Weights of a small image super-resolution model: arch unet.
Rows from block 2, named by matrix and row number. Each number is 500 + 25 x the weight over its row's rms, rounded and kept within 0 to 999. All counts start at 0. Numbers have three digits each. After the name is the row's rms in percent of the matrix's.
# conv: 3x3 conv (model.mid.0.conv.weight, 192x192x3x3), inputs 56-63, a 3x3 kernel for each
conv.15 098:489502489580520475501486480499504491474497464515517476494497495529516521506500521497464495496479486483478490546484507623506483482482490481503487440479499515529512499524487566457469503490487500496501509479503507523519
conv.16 096:502510544492481548483501475504513492499503515505484473504500513502463521504497467512489473520471520526511529473496497499491486487504486470482515477476506481510484518483480482465517522517526465454490517495493485473471
conv.17 094:511485496459442493516508496521522486484496484521533475501493503502528470513558467495530512520482524485460496506497503519492501547512539526527546532469522510481482502484474493505503486467493511477450483522518468533547
conv.18 101:506519510514503518495493527504487493522577520517512493515513499445487490521522510530503496566511495494507460491493527516481506504525498524474519490493481487498520506517526506496546517489510508501517496454500485444482
conv.19 094:519559523537479508495499492519470520503464526531487503470516509477415512499455479507470511478510467502518485527529511542485515548559546476492494484495491477501505498486487448462461459489455489492512471454524467460474
conv.20 108:481509494521560497496483485488508478459515482493527482487506477493540494494542500508450512511560522538494521493481473512538466499524470490550492451483494461476499491505517484523504488518497529505512516499459503489499
conv.21 088:546550493508524506533525487510508519474503493485484515497506506507455463481454476500494506514517493469510517534532525551522516548520493507557522503510472502533493533499489485475457487491450500494529498474512475463508
conv.22 101:460467472499495477479469487495490490507480520508521542500494478506501465526501470474483480471504514476488463487491467483514482471494512498488499502542530504494489512517499507535549503547597498485486505489522495493567
conv.23 098:498437512504432485503519449500535542494493557474483563518528559502566550488513530511529473464459497487508498502510511506489546515497511486456487491457488514510504504518552476496543519507528501447486479521496516518478
conv.24 092:498492491498519512499506501500513496525636464489506502501500505503529509489487494496510530505524476489496496496502481502508452508495498510512490515519471498513495496507494501564525501488493503492483500529524491506504
conv.25 094:488518484490600533496526456489536504464496498490541524498460474473574495511529496506504493502530469502468465518509499501533510504521506512550505493516495489484498501489529506489521525508516501474477496449497481481478
conv.26 107:520511508496509503482519475482481509500530468488499483503504498501511506529503459499498513460527531506512520500482492502511530488477467484493491500470489520459552479496500512507498515470522521497509506522521467520481
conv.27 093:530522523535500502525513537493502523494524474475483481498467500492452498496511528499485498498467451535574508529519509530503515505495497457488489459407528473468497508501517493496506511510495515524480496525475465461477
conv.28 103:483484475524518502483492511471485475507534497532514523510530520534526550488485466508490473452475518515504531505508520539548552474472462489516485461457468478518512481464493449488467546539551474490492501476471521532518
conv.29 094:479494497482478467496477501538471493518513515542530509502509502517535507493528534489458474505491490464447471460471474491453468506511468503486489553543500522519496510489480495539505463465505473488482488531519501490491
conv.30 098:506494497500484472495497445516537528483507514501463472485499527495475502493519476530521489520503498483520504501486520509478523538518530495472524479498498517537467517464507470514500456502472501508514528476528535488478
conv.31 099:472497480495538471494499492491482462472521487488451451479530539492516532491510506502478442495476470466498470495515489536500507486519514514496530531531536504489554509498490498484458489494510514529512512503422460522487
conv.32 104:534552524490475509495537537528513563505507529521494528507492481495522478506517493492531507511510460454486470490473513504500502527505549513468477521464521512469484495506524510509496481439449484547516502498504470490473
conv.33 095:501482471512511442520498498518513475528492489510510466504520542461543498514509524446460488488475478500469488486479566487507534479515539473505519459485543424492459496530449493490459468514470512476497484473513493510494
conv.34 102:496507503504568510504502490502506494500504492503520511501505505496422490503493510502494505496584500503499495500495500497504499510516501512510505515401502509504506509501497508466498508500503492492496496569496493500507
conv.35 103:485542556507470506480496514510541531498488502497495490487542488503530496502505519487509487496515489487471484472514531483482462464495506492529505504513512520508493513509503501499495493479486498563505489483507521490500
conv.36 098:519531512506493547481495516503504506525463507522545486534516539523514501536534468514502499483443483489420476552504504499491524552497539493504523511516500485540496463485476490513501484464494491538512500520484526552508
conv.37 096:492528469514497504504491475530503479489502475513471484515482483503472525488506513495475514549498526479470468481478484490436477509470531477435484466514497490540549483526507513486487504424506524508515512533454517532525
conv.38 103:508524537486501468519455487505506493498488525501528512486484548482507503490519472477514467492536517485510468517517465513483532490490536519475526508523485516456410500475514491535443491480492488502510494503495476476525
conv.39 100:531538533524561498529541545520514555516509518498513523507482507487515512486494504500487512489484522502498508493481481502487506504496512494472479463500474464446487521536546504500508494493493465497521454448494432440449
conv.40 100:440463479459499494453487529470511530481532527521501491476496497505495478479497500521492524467503536484535502519509504535512474520479523483482519525508503507509531492497480435505517471479456486504458450466513480490516
conv.41 106:499495460497495502500496481456437474476496456494484464509524510520519518531511556444526493453470486464484512515514494529516528551522497559503475531477501548525446493463490506496464514514463481493504462476470485488504
conv.42 109:494526522510517521528537559523501517495507582502517515496502515498493506480519508506493496507489445520502521482495499490505471509480505485497481472484526477460480514525539499478495485515499474488505463536469442419490
conv.43 098:503536475504538471483505489518492514487505498505484500501483500515519489537487476513500498470501514470492503490492494527564469500532520513516487500508475487490482525524548521515516508478467496516486506502474546510502
conv.44 105:542522525514527517492509477522481505496520588503461475476479499455474532478501498505494507514508495510520479519496486515528474490528542503520532516527494512457489518503523512473484476489518521501539522525449434469432
conv.45 106:491495516508524538520522498503506522499511544551518580520503531503490459484460472498500453503532495537559488505508514501493543496494529469469522459430498482458558477489491490499518508529573507503464499511481495537541
conv.46 104:517518497533508554520506527526501512481519520519518523500547505554492505536504516501497506480501490469487511511509506464614499486507510489509501524496490478514488496497497494495491505492525500477512490498486515517510
conv.47 085:507523476512528493482440504548531474516493479522530493481494527481476543509474496509443538528448510488489478542542466507528477533551513510505505479476513519522507482555521482549459491494476454532521509548519497523506
conv.48 103:512485501549494480493503487522538517471524518478491494518516489475552507505512524519515528506504512515498508525501488550453481518485483478520490469595495475466491506512491440550494476508504509498511509496521491482505
conv.49 109:515524510512517475503486505521471495521511504515504498499535517462480477435535497443511506492519515462470497511528516470497501512499492497480429521505479518493465492462469488512498461517438472499527519495524476527483
conv.50 096:512472504524559566495497463518509469503529529512519540530532488511539467487519468483490513508543498508524482498505472494475480497514522500510488525515513522482490522505497458530445506523527528510521515551557489537516
conv.51 097:509482556522490533570513518471515492472490515504538558493497471489499495485504536513520482505508510508478464496454460497446497456495496477504485523506511500523490492501524485516544474506533488484486501523529492494482
conv.52 098:480469490540533535484479472482498522465473493464500480535533519477513514459484509531542484519521536502440419507473486514511514522562507515472514499461489533543495492516500530532523456512509481498489541518513494520495
conv.53 104:487541507525513508505520491497546486505510500487524502505530529478476497504502502506472514497468485506496508495498488489431516498497513488479502482556470493491502501505510513499474510524491485512494494468480509496502
conv.54 104:503498490463497487487501507516473490498478483508491519502515540505541473473474497502456476498549506504519503477499485497513521474474480522492525515502448495522517479515506506517486500490457476493498497467558493525501
conv.55 106:495518487486461511489507511498494504508543505502524505485504494496535456511474487505514510522456448499489503509501495489400456494517519508494493507543472510499515509501509503612520482502503514487495520526461515478469
conv.56 103:482467472459485478505502519499501474514469487447487455496518505531515543505524533520505474510474495486491497491491486484507496502483489489505514508508502485502489491468484509488480432478486489485474462528506501513499
conv.57 098:461506500524517516505518504515486504506513514492523548493497511455537487542508490513455486489493524499480512513499506544537490530501504492494491533467498473424473512502495504453500511506533493516478506490542493472477
conv.58 104:526496513510502490528509504478505482467521552505525498498491514534504520535508528492495499471553507485498477498510486519542578502515518503521502503492481495466498499510516491586518481530482516496487537464508497483510
conv.59 092:531505546547503540515492502506505494461474502497526497525492548491445516502513503460548513512516510476528517505477496518468489517463488490455490454471488493486461504511484522525509493500469487486500473509473453454449
conv.60 100:485527482490496473459483485584510509503492511483498535464488507488502522498527508499524515542486511448501503474528488495506486484487511479493487518471506515493485542524538518483515500491459544531562515505514514506494
conv.61 101:517507535526499543524547550498495464476461468480451427489493485498455508501478484502520491488462496512460509504495472494460475480437462493466522508484474522505509489497510480448441511404503508553512515478548507478465
conv.62 095:513456509505495513514497482491494468518516512494500474529544575511490492524518542473484487436479496431471487524524516516475529560511533510460500530507528507473521467514454504515512484485508420504472474540498482500511
conv.63 095:489452486476522503492460508528488466536467482535559523528562478561464535514527552505457510544455460541482501539503479543547471505512558512511486469484522453489488524515501537485483523552559495477508498529532460529487
conv.64 098:474513501500508506516503485528496499521479487508478483485508513486477465496434511460527503470508492501500490503532476514500514480498493459538487507496512500474499498545516469548502514512512469475512515517511514563524
conv.65 098:505509488479482514495525512481498458496518447461481476514505536499471519488491490514478497504486478503496483510487513474483501467477468501486529488510510503488496520528560518529513505539535542512544489500495485478500
conv.66 100:498489496498466511502496488495500495534417527490525482512494498503527469509449507496518493488536455496466497490499509503453519511474503502508500507571555521553525512505499502518478486394507498503501479467514503519477
conv.67 099:482492483517489482479485469497477507491495505470469526530482497502511547508499473489500516518470498499505500477479471496537489463485523496505447509537510536497498536533498508527486538506522515535543513520515511496477
conv.68 096:496519491482575516500476491492465506500463494514490493492511518506469492500479501485486478515546488494513496516572520515525448509504519521503482499456515510482511497508482501489514521488499506532477504502457474520474
conv.69 098:496516473526525489498508473518516475520483511488542528508502536491496544473519487490484493512482484470455514503456506458463485542570465503502507503546508494506477506512464491532496500525539532498469489476528500465481
conv.70 107:490492492499541507509503493496509505507457570495481529502498498485505497496483491496510492503519470493506504500493510505452538493480509498514499498512538503474567504508507490515491511490523500513502495580510498505515
conv.71 106:491478475483486480503483493455496549489506540470503537504528526515502438498476480526522510467495496498511476508483520527508500502497475499479464504481509474504508498497494482514492482472480500533484479511489523517506
conv.72 097:504530508513549539513512498480488510481463496510502515495494495467481510457511503490527519494483527513462509490526515503527540526516518537488502498433482531502490475477491503516548518529514488510501489570518493511491
conv.73 096:493494506545423430502511486497504511508497495529475482501498488569420454506502497490494476511490481512518523499511495545440441508483495498481501472521590491492496498491480485510478510495474519483502523495480514504485
conv.74 104:509489467496474523497476472487504533511481495520489504513466475524524490520516453500536496503517487484508504493487489503488540532475534503461491518450438537465490492506486516483455559485491493523511480513495522520509
conv.75 100:493501530516596519513505487506524487537467494487514510506513507497481513507492496525527477516543502486469505488488480479516478496519508491463512504412501502514496516481536520516511496506496489473501475463490504528493
conv.76 110:489467461493498498490513495526542471499506498495502492474503474500514525505488479495473501511544518498479497497543534494449513495506491467460434497490494492496501509501498500527494501482499488501491497478501502506513
conv.77 097:517498471492447500480482475490516499508491458503494496506503485489465495507501543517503525531504499475462528514527493481503524546501515504528442457498529507529487460504444504509486459514477540492524468473510508496497
conv.78 103:521514542467500520481497509560525525518516515477498498457471463459486441480513491523515538554501466500509449473485485458498495508493526511488533549539536512492518531530548540502551484476508530535522517506526502492515
conv.79 092:500496538494454502531518574476499513510530525511489495522483476523524484485506500507498512480482455507492492534526491496503527487501513508491500502550548501484485508496518516498502490457500447500469488567464495520506
conv.80 107:495462491493542485503515507486472502484542513510521521497495477506546508506473494506503511481498487480475504495515537496520500514534517514472403509466516496506491499513458486476505500504502490489528493465492491489500
conv.81 107:498494503515468514501464483504497489485415493509468503497493510500529508489509492507514500505527509504501485499508496505542494488505494506515503505635500501471509502512505502497506511501506495504496470544502512489491
conv.82 089:540555512488462512524512485519500479486488473490490469515501513543553517500499485496541489493511509507507497498493518492548514508516508498444456512487546488532489493495484496537485481500479512505498496467478504513509
conv.83 110:488498455503506472500507530482466486504519506493490550483498521515442464492500489502512482469528556504490517518518475528502491477471493513535513509501547513517517490467507464543510510505528497522505475424575506506485
conv.84 080:478500499523516455510481454472513519527513504490515495550460472466488541523498507484509452473440509524498472527488533510511525496527508519507508470517522485538496488501545507535508480517479489470512499526533484513539
conv.85 112:504490495502502503484451495503495491526459493511449484495503513506476512504481483505518494489507518502476494506503490501566504500478508503503507505532481506458485501511507509498520500440485502511492474574458511517496
conv.86 095:471470463521565520528547511517486486487449463520477478522499521514535519481495478484486506496492493508484525566526513534532486480494440497517500496509510500520494526512532507507519526559526495494503495527500520504491
conv.87 106:503491498462518502468523510480499480498507460490453517495494498417491511503530481486468498500567483470538502499515504486395528449515510485490498548516462482518491491495490519539477495467502499490482452497490528530504
conv.88 102:486475498509486487515500536426515471474503485506500487517535514497529513508506495537499492516494508457499504510507505518512542526536520526528495499504499494483453488503473470496473460467413512503513507512455497506485
conv.89 105:530525505518511487494480489505484480519526494474494471494485530490566467452507492519491476511469489519507487516508476534498479476556447499493522508535504513486494495492518488524496484504521499484497476530501485551518
conv.90 091:522528527503534473462489500496464490506513501465500511520544513462456505544508502505536508525463455487483500496461477506528563488525513506496501496467495491511520484468481484555523473473478489471454468507502488501490
conv.91 102:504500487519506505489480493488503505486474504524518492497503501507522500478594500503493490517498501493509496498474504514503503531505509501482507488465505458606478490488505505533493476568500500492493508496489512510482
conv.92 097:500483497497508492512500523503491492527425463517463514502497527498410488504481524493494482480514519502452495490520494518523548515565503519497515517552499524521487505511499525501503500422486513486518496469499533529496
conv.93 100:497511465519508469523501464493499496515516451512532489511521475507514481506516515502505469502501514456470495476509470491506455502529470534493474534483495519510493496515500500518491467503511488505523477505513428470486
conv.94 099:500513484507537432465497459492474466492476517493484514500496515559518523538489475519507488452460511482496521488482482517513507486481466522487509487490515544503531512510553491493565513518546501525504501534515474456495
conv.95 110:492487506483512490544469436483486510484500515516537469496501502504532495478503564500498496510477444584469400512498489509524487467514556494494488498469499502496469501507495492493484555477389498516513517516485554482400
conv.96 094:483491473523517518490502483510469499508414449533462510523489506471474495509485505503472492494445465424460474491530519516493509481510516503506522516569485509555503489526499484537491462505495514517482483518488515468522
conv.97 096:523504466534482436556508524498499461493534485465512468470504520494506513460481516539440504546529492541506473485476476529515446483506448453500541481533547470514485489477432489500471533523498522503480530497504474507489
conv.98 108:512459485503529489515516488496541518469474510491532536498478484520529530535464489515515481488528472509540530503484475500496541498498512539494537542478526531424503558521544502447485556511568490518488511493445533524519
conv.99 096:514523484510524536503506494495493475489490516523490510489525534525508515515511448485493494492484480501528507482544523518534548496507511485512500479485482445468485466516473459527508499500498537530474495545547497514542
conv.100 096:515535488546538459497505514526518497559472540528516524492480472519545441519547506458480511508501501480531484497495481520471533484511515545485474450522525503529498525482501492511461518458502552515462495487486510517527
conv.101 108:503493478506436492505480499486371507492426477507492508496462487492492495486486495502513513493521491501507502496459523493500501493493501493541492487475518505503498500526501520498497491515500507540499488466507510482508
conv.102 093:496510569489431541511457507482490480469523459470454479464478435489499475474497464482486503472450487505523491464485481501566514458463472516512490504516520515472488494507515434487495451564525510476535541503520521525493
conv.103 105:490495479511532522488512471491480492527536492488492497498522495465507513491505505510495505498538502488468509498486502449596486486467503491464487463501504500485500485522514495379491512500507503501484509478502497524515
conv.104 102:481511521417524554503539516515480494544490488489491502506504514553512506513477487465495490451501508497518531501514509505492508486497482493494489568488470495510501489505496441475518470505505476496480518474509508484521
conv.105 100:482493480531525498515494516509471504541528477518521476531505487573526496524522459501491501540532496531482512496497522509452491503480457504546507524425552482449517503499505547484501539487496497532518487483525474470524
conv.106 108:503509500477518502500531490503497495516540487472465508514504509465495516495524478499484498462411520503502531506522499488509485496552498491487500501581473505460521504495494488439490504492520485505500490408511490509513
conv.107 108:537523512498480522516510510498479506524555459517510488503471525527461462504549495495474497482483498508468503513513485489548499536482474504474506484498491480567513505537483494445501513511481507505506480463505515515488
conv.108 102:501491506492455507506542485495492502489490484505509535493495491512532483485427506504503497497516455492529488503486498500464524488497518517504502516543565510491516502494502506526450507537473510504494508499535497513454
conv.109 103:476477493484541532512510524561490482491533522514508521467517497504521512518466514487508508532500510496452498478498509499483537498484493502482518555491455479511499509484502495552542450494492496493501467482530536507491
conv.110 090:496498499508472500505503505499500496510559502506447505479514492494608504482493498501497512513522502498492502500497508506433502506517501508507514513595515501482509500494490506534502494492514485491500488504515503532513
conv.111 084:468487486484434483539494518516544523517486543512502530494481470503458514501481512502503499490507521529504487477485518450509500476514502504496523543478473515480478475489479456503530522522516489511472483545483514519457
conv.112 098:548525496513503481482481493521520519500503521477504491501475460488489456509516473516521555513486544510501528498484485470468467478475456540499499541504494529467497548521519538514517569529524482541536525546521554519518
conv.113 097:462427487507482506537551573524496550535524522550524586478506493510479496496521478536535562522459503510493513483476490502509516494479495541513530506520506513508513471480478480487489448487498456476482467499520475522518
conv.114 099:488506502527599505479492507502487486453517490472514483483495492465581460506505497501514501492599503513519486497478485502472507517492487513515494473464510487486495508477488517476492508474494498499507543445502541458493
conv.115 099:526483531498506531507511551488508472470428479479437480473462465483476512503537459502506497522507468504533483483471487483522452495477529496488517482390448513442454525493508536458503517463470493491496513491486516473517
conv.116 102:496507504498547487513501532510506514524455514530477526511491503511368513505511514506507523514528499505519498482483493496497504500542522496488500517494486505504479494496496504533495463516510479500516482445497519461478
conv.117 108:497494505503568579498497479521506504502583487503507491507487503507540581493500515500504475496542471500500484487503506503478426501501497498490504518505462512478510507534487524514489500496487503507490501469445492500503
conv.118 100:512528498522486556544485546508540524525471562503533503494499477485499487500478495513494524496517503507504542508496508491501544499507546504489497523530450486479465518515492497495494494480481479480486488507458443471476
conv.119 094:512511462443481489490493501491474524496483501478500518481457511457514536528494492529500504511499514498508536476480473486507519495473519534517522539487516514478470522490504545455518540485487511523488480524507479506492
conv.120 105:504475491493508484498485483488482493500421483479498478494510506501435418506478491497503495509483481517495498503514502495549524505484523497507505499439518504513495482488489514469529496467499499504485513559490499459505
conv.121 105:505483494504535529504510507510500503492521455525459485510491495510519492509522493495524494504590540507478502501494515483478501475530498499489492491479483489518469521505508528486468495470489508490509493507488497488495
conv.122 097:498535530498496478461503465466512496459509468440509485511501498465495500479501494486486510504529535459445474527500545512535539496503498474481486467494486483499499511509453505514422478470461493483481475523489483468494
conv.123 108:497498491515524500495549502509485486491472494501556490505511502499515507498526492489489509492483491518450507508479502500535486508472492504492494501513494472602521498469486480556481482523499493494497526496484515540477
conv.124 106:484526488536501489493532513521498550491543496528516557518545537521508515524480476479521501478483488498528527521533526520496521530520488462459440448445468458435449475478450497485461482460466496475466503523492473512498
conv.125 106:513535499497470477504489493537512511492499497505494498511483538493454503498499511509574481501457468505482500525508506534472484500473505498502489490511517494530504465507458479491483487507484505479481494500465499504513
conv.126 106:483498480496469532514553507485522492484476502544532513467511505473489479511540507512505474501455494463450502495531496511484500519487491502529516500546495509636497494536506518490503462522481512541512489482512534470505
conv.127 103:503540513504505486499475490523490482510491501499489501508488504515514498496477488498463492489513498499506494511526490511496489492504497488606553502465500506465507500474508505487492511484490501491486492520489492486490
conv.128 097:518510512536451524513462503488478481494521514527496517508485515525481483467496494479462447521497517473518451506520500530536460510511515504508489495511514531496483528467534508495562541489506503514514477506514488503461
conv.129 094:515534483514501488505504538510497500482551521525506452468500513503564543512499450485495494470494512527526504474438478548490509522499517506511486481537514502490491499470495481503508512490490508484475542454421509499508
conv.130 095:502501482483492492520544560503486532534507516516487459516510531533496519542524502487513500478438522490477503495493509517539539526505535468497466500471517493490499532502469517475471480452466541502489543529502568532539
conv.131 101:500530494506495463496495487470520497490513515500518502508529545501468482498488488482496491519378531486467488516538521531488511513505476506471506519538510505477503481486491505517530506512542493505464456578484495510497
conv.132 095:481456490512434480534490485522486501470532503485522462484513501510558503489518506531530473513533484496494498480492514501472498543537502509482508505535503488493460464478471502496459534483516488488521493505501508476496
conv.133 105:492496476502546429504539434479486493496517484491516494495501503483541396481529465495501495461489584499514463501502492523517451502535440506498490477472528491497483503514504476451615492497509495504510492477527498493506
conv.134 107:464520490496534512491505479493483500538512522504501478527500498499530541483503491511500507591452457510498496482484502422498550472492510503523492526530478525496508492503496582460481484479496506501518608408475512505486
conv.135 101:505493518510451508516517535507490497495564526503518519485481515498465503496501500491512506501571543455473506484528528506585500522503506490454500508431485432494500545519500488561513488479518512502479478524490487456510
conv.136 097:474487489393466468459490474489482488527512501476525500505491513485491493566518507466494478481496475503519507459496494512521493526517490498469478512524466512519496532517500516518491527486452512515519494463489477453503
conv.137 083:465528511432486513501480479468520512527539520499516480513494473529516496490503531501492465542496482525535488503493521487471504490469507499522477524523516506533498498520524491482477484478486531485517492588516500519503
conv.138 098:559521557498512498529493501516516511504484491492529468459486492441501505490522472514466475492454488531464506528495487538509502514505492463433468455494517482498513518533532517514491526529500471485476483449532528542490
conv.139 103:519502485503507511510487479497462458503542487483479487508495517511509495493561486492479473469500519498456506517497495506490546483430499495486476521500509526528471501494514465588527510481491485491500499498474496469516
conv.140 091:499476511486478478512511498540509514506456487518443475507505492463447509476513479494470485479473464521515478509495501497545534537587480500518505532507477501481491490522487528457511506486508492505523510491510485473510
conv.141 099:512500484524478415522525533496469496495494539508517483507506494492504579482491492475490496527527474489501547497512499484513534510487478489489491488487468505479531480461504503446498501502500471510466506494531502455455
conv.142 103:504525498511590508504494503498490483516500511508482491488480505495536520498480515515474504516591510492479489493494510492466523497498519497503504481438520521539513501490510508509500471489507501495487494494488478497493
conv.143 084:534535546500607536512526517484455496457464474515482522451508496465548480509525515482517501532531502508458467479460521498477477526540521477485530475514478477474520516499520500457510550507488492510492493504503508481525
conv.144 100:493489493516464476520496519535537514471453501500512479471492492550466472509508509524515521467498505469496503512490511523496535572512548499501519544542457504498494498519503484479495497469524503509513520529507498505517
conv.145 102:530520510510513510521530513538519549521535521510513541513492512508451496506508508502541509517569532532501500476484509474505488470497485450508492481406505456528469519523527486525480495473480476493508470502495459462476
conv.146 104:501477499551519515482467498444507502519520548511480519520480513507465472521463480492488489519514513515528495517521516479519491480490506490456541471437537485492524473479481503457497536468524517496449527519483515505542
conv.147 105:511496500505498495486457466477462471526532505487473495494507526526507505521482477505472488505497487539500486502496492486478483524525480473489504512469540481436483513493496497438534487480488486511508504517489484526468
conv.148 096:492504498472461475517497502526493508463434519508511554505507499528517467576528509477487517472446505485460473506496499527535512514527494507497507492502512512515510503496479523482516525481527500492516515494474506506505
conv.149 099:492477498470508485484502488553536528501499481491517506494502476488477498479486549485471499498450481504497498494463497480497524494520517494499530500519545484504520488502524481468500510501518501490507519486489496496490
conv.150 100:494484478526519506503536501474496503488509482527568526494496508536480528507475503519492505503481514513486485472506489497502524507500529505489505476464485488457507487498510489451496501519521492492512489529503501481483
conv.151 113:479495488512564515525545512467499497437549517495556536484511487525534550537521528522480487463427406457493467481508487545591590532533516519523515460495465499495461516503507458453446504520512494493508470479430503484490
conv.152 102:502506507487479501501470476492493515500471518491488482478486493505510490481518530509519483496524502508460450488488489499501507501647512474451474498477483500549513514521509502486489460519467495499495495508495490524478
conv.153 098:501514538510528554510537527491487503491455504492446482513512520487475504486506520533503518555441521506472474526492473501478486516521522499509500501515525512513515511474481496484498487464486539481490505490530477518534
conv.154 102:484474506490469532514502519488513476499518503484559521487500496485509550507586553511513495475509524489512529507514508527505493493505492505511518514544500517516434490501493480485508497477547494471488506488484486465478
conv.155 103:462503491493572499496490504500501492530521489510493488502453489483453495501531508503538476516574516491473500482524522472527524498528516477492519499507507502489492494525492521485465507467483497492498487498469514525497
conv.156 113:507526493535573479492503481513518518502478533477500477520530504505449507505479492494513526472539527497514547499480482514505495490491503495481511461443478507492503503498512492560510489501493500499504449414497449438494
conv.157 103:490497489519506506492443486502500489483542486520534521511497495479535478500508463492499503513482490476443527505505515492438527499461496496497506515509518509552477499490492486550474473549512501513504494499508507466512
conv.158 103:484478491484554550500505494481511497479423468550532494510534510493477436486490514470505506455467469507511495504524512500489465501501513497507525543482483499506513547534491464477486514528523496494479532520481510492482
conv.159 090:499447484479477497512451491502510488521502469491533502476495468474565499482530524499474523484402475456438484464480454488491478506484493476496515478544489482494472500490471519471506485473462482498499501503469495470484
conv.160 105:494517498481518442496484496505496481503547464490526511489505495489512502504484466499506494492529547505532484490504495478460543489503481490502493539509511506461480510503508506548487512480477491518510495490501500518526
conv.161 102:494521490450541429500499501549515511462491526478490469487508461540491530505495491458515484371501448481503522476504481551503533512495494498504505507503503484496489508506531402518422468487467505495529404495476507493497
conv.162 098:466502527455496479498512501498521532487548514467474550497501512537532489513463498472469487487484521454464479518507537501489507467501518503477490500515547536510537486476455536500512493484502502493513530478517512476497
conv.163 107:501507503485477511510492497531513500477556508501485514489514491471531560497501520494491469510404545498499485502518540461559484493503509501488475514515446514493496513509489509513599472502514502467505518511523506501493
conv.164 099:523547480511489512488482465515509474535527464550525491529507538519481539515528519492506434489518453498476484466479522458487512472467482501479490509527467510469484470503510472504522492477479489518515522483501544517524
conv.165 097:476453498505493480493507488543498493493460489479499424495501491511441475484424455551522502471480482512504449509495493496497502525503517501495490504507514535496493477481506493511520496533514497485526537509471504439445
conv.166 094:510522536494496504487440533518507536522523527496516540519509513536543542495482478511510514499523508505571557555518511511456469515512445474464475495495526482521529463470469482468489509507497486520487506503545498505526
conv.167 100:507515474480501491498493481504473466496507484506483485472499502501510453545521523506488504504521497417494434455505507498536505523545541506529490516508524492510492514488495489495539430519459484500493460527512427480440
conv.168 092:467482492487484475502474497511495505519471486505503504505494486491473484503498495508510523532505517497514520497520519514458511507533497522536506519550551486516513516486497514513448489477437494483493483485494509496497
conv.169 096:516554542478480452516505488488488468500493505467496479454474534493502538487507530499475517539501489533477502491489512460481507528490513484510500511521489503509486492478479476521517486501503481511484493531473514502478
conv.170 100:457486478502548575515528523497491479483484528491499437506497480500516486500484484502486499482467499504517535537481533522513508484461525499486488501490512518516497472490496489540518491548525527514491494485475498484476
conv.171 092:524496476518499523489526540495461530510445449499485500504460468484494469475501477481462518522421479532495517517496496534488532490518449521525473500503507496461502515500478512450493512529548499511472510511521480475503
conv.172 098:480488510494475497515511480497519514522488531523535502467492494520507446478478552518510513467531507520513491521516493511511479496523563485504511474485510493524441509501494452509545456491531505488508542501516520472525
conv.173 109:487503532493533447492488458509478499512503494499546468486509474505479579496483535504504483503491550502475566502505480493515485504487551496509488488506488493493437499502492502525549485524488502500514494507455486523496
conv.174 105:512496488509531525504471498542503495607579498512498516515510498498511509475507504481509509450452530572503497520493501510571516478499512518506497566498477534513492505504494526467472531520487468501502488477509501472476
conv.175 101:455443483464512475494470455513526498493545575522506608481510528509513476498515480508476515498502544469487476494549526495505512536516550494504485512496488502525497500472461461511496426477494563509477511515520505519511
conv.176 102:461470475496485504491540516503483486495451488500489522488510503470449486472441514490481495543512491481533480465499494536570502516569510508494491470510502456458537486499494530501472504547470493491473520510490498465511
conv.177 103:493481512485505506512552499500507491510456500506480513499503495490502493518541505517497500517549519501480492490501487506477508509532484519527498480439520518457519485518505500596483501508504504501504506478481518464513
conv.178 105:491525502505511528480501493520526468512473518504472483500536478486497472477491455507521582508531483500518507504478516487498484498497492481550463506465497506504482499464461495495499507480492521477534492517502510495485
conv.179 105:484481501530545505513523515506500504507492485525519502487481504469494519496519518509506495474479488475498503495492498484514510494504500499495476533656490501486471516497493500574482494498503511506502500491496495499507
conv.180 097:464469484496470505496487472494483521494525484468506519515531523523536516465506512508498489503432505479501489531542521510503569538538530560550544554552557524505522482476487463491452490525484486492492517506493511495478
conv.181 100:497506495496453508540496538476501519471503519509508498496494514483547523469437503510479508502553470479495505483460503493523495503523536509540500531476496522537501493505516520502528488487495502517504530520497480493512
conv.182 108:500530506504502487490504495479472462484480489491537499522518487480461500527503528484461496528542487516452454519488476502530508501506501511518495537492550534478547485544500497528480528480477501526475488544475518507486
conv.183 095:512508502514546491526515555500521465502471492503466487509532508514508518488513470491479467502546495527502524497497490510513463516527478523515495525556490495471472530495488522550515516516467491511514512491492487469454
conv.184 098:497503497514511498502546506496497488502506554493516515501483487494518468487464494504507500512532464514506501493500498510457536485497505500510509501516580504524539498510492511528494501462486503505506494535518498472479
conv.185 099:488479467491467463490450456517504507501441507480485543495515504502458503481527486496483525500478519487494500458505494499454491477530550505523504505480450503525506501496505491488508487488485480486454500538474501521481
conv.186 105:504495526458494520499517502510513507596442511539513510523504484574506450468522482489480496468497534498513504495487507531476505477478483505487497424481548528513501491489499445537543526488541473489509476491541514495526
conv.187 094:502512509519541534488516548524496512537531510514546538508485530517527487498460507495502492507467527519472455526515508518536499519544535489519535496483519497472509503492493459456512462463491486465488478469511456448508
conv.188 104:496490508496516534498492479488507495492605463497496487494489496499487439504493507493493480480470489495494488492490506505476463502503518514504503513532450507480504503484504495574507500488494510484500502517474500543509
conv.189 097:492482496516543507494544504484497500525575504505549504502496492518475480513501498511511511516536513513522498482512511483521517500527539506495492495495500492490470516528507498518481509519513487494501497524487502506479
conv.190 096:465494480493542519469483414514511510505476517517556514521519493519484512499501509481490493504501499470491481488516495486510491515461562511473468505464442501491484531463482486469489503496478508492483499518536549522487
conv.191 083:460460478493466496497475478510509490495507556496508569517517522511498503463482524504487488490485473508452471504499544473500523487500539475510524533514485526494506491510472467492483492493500490545515521559547479497490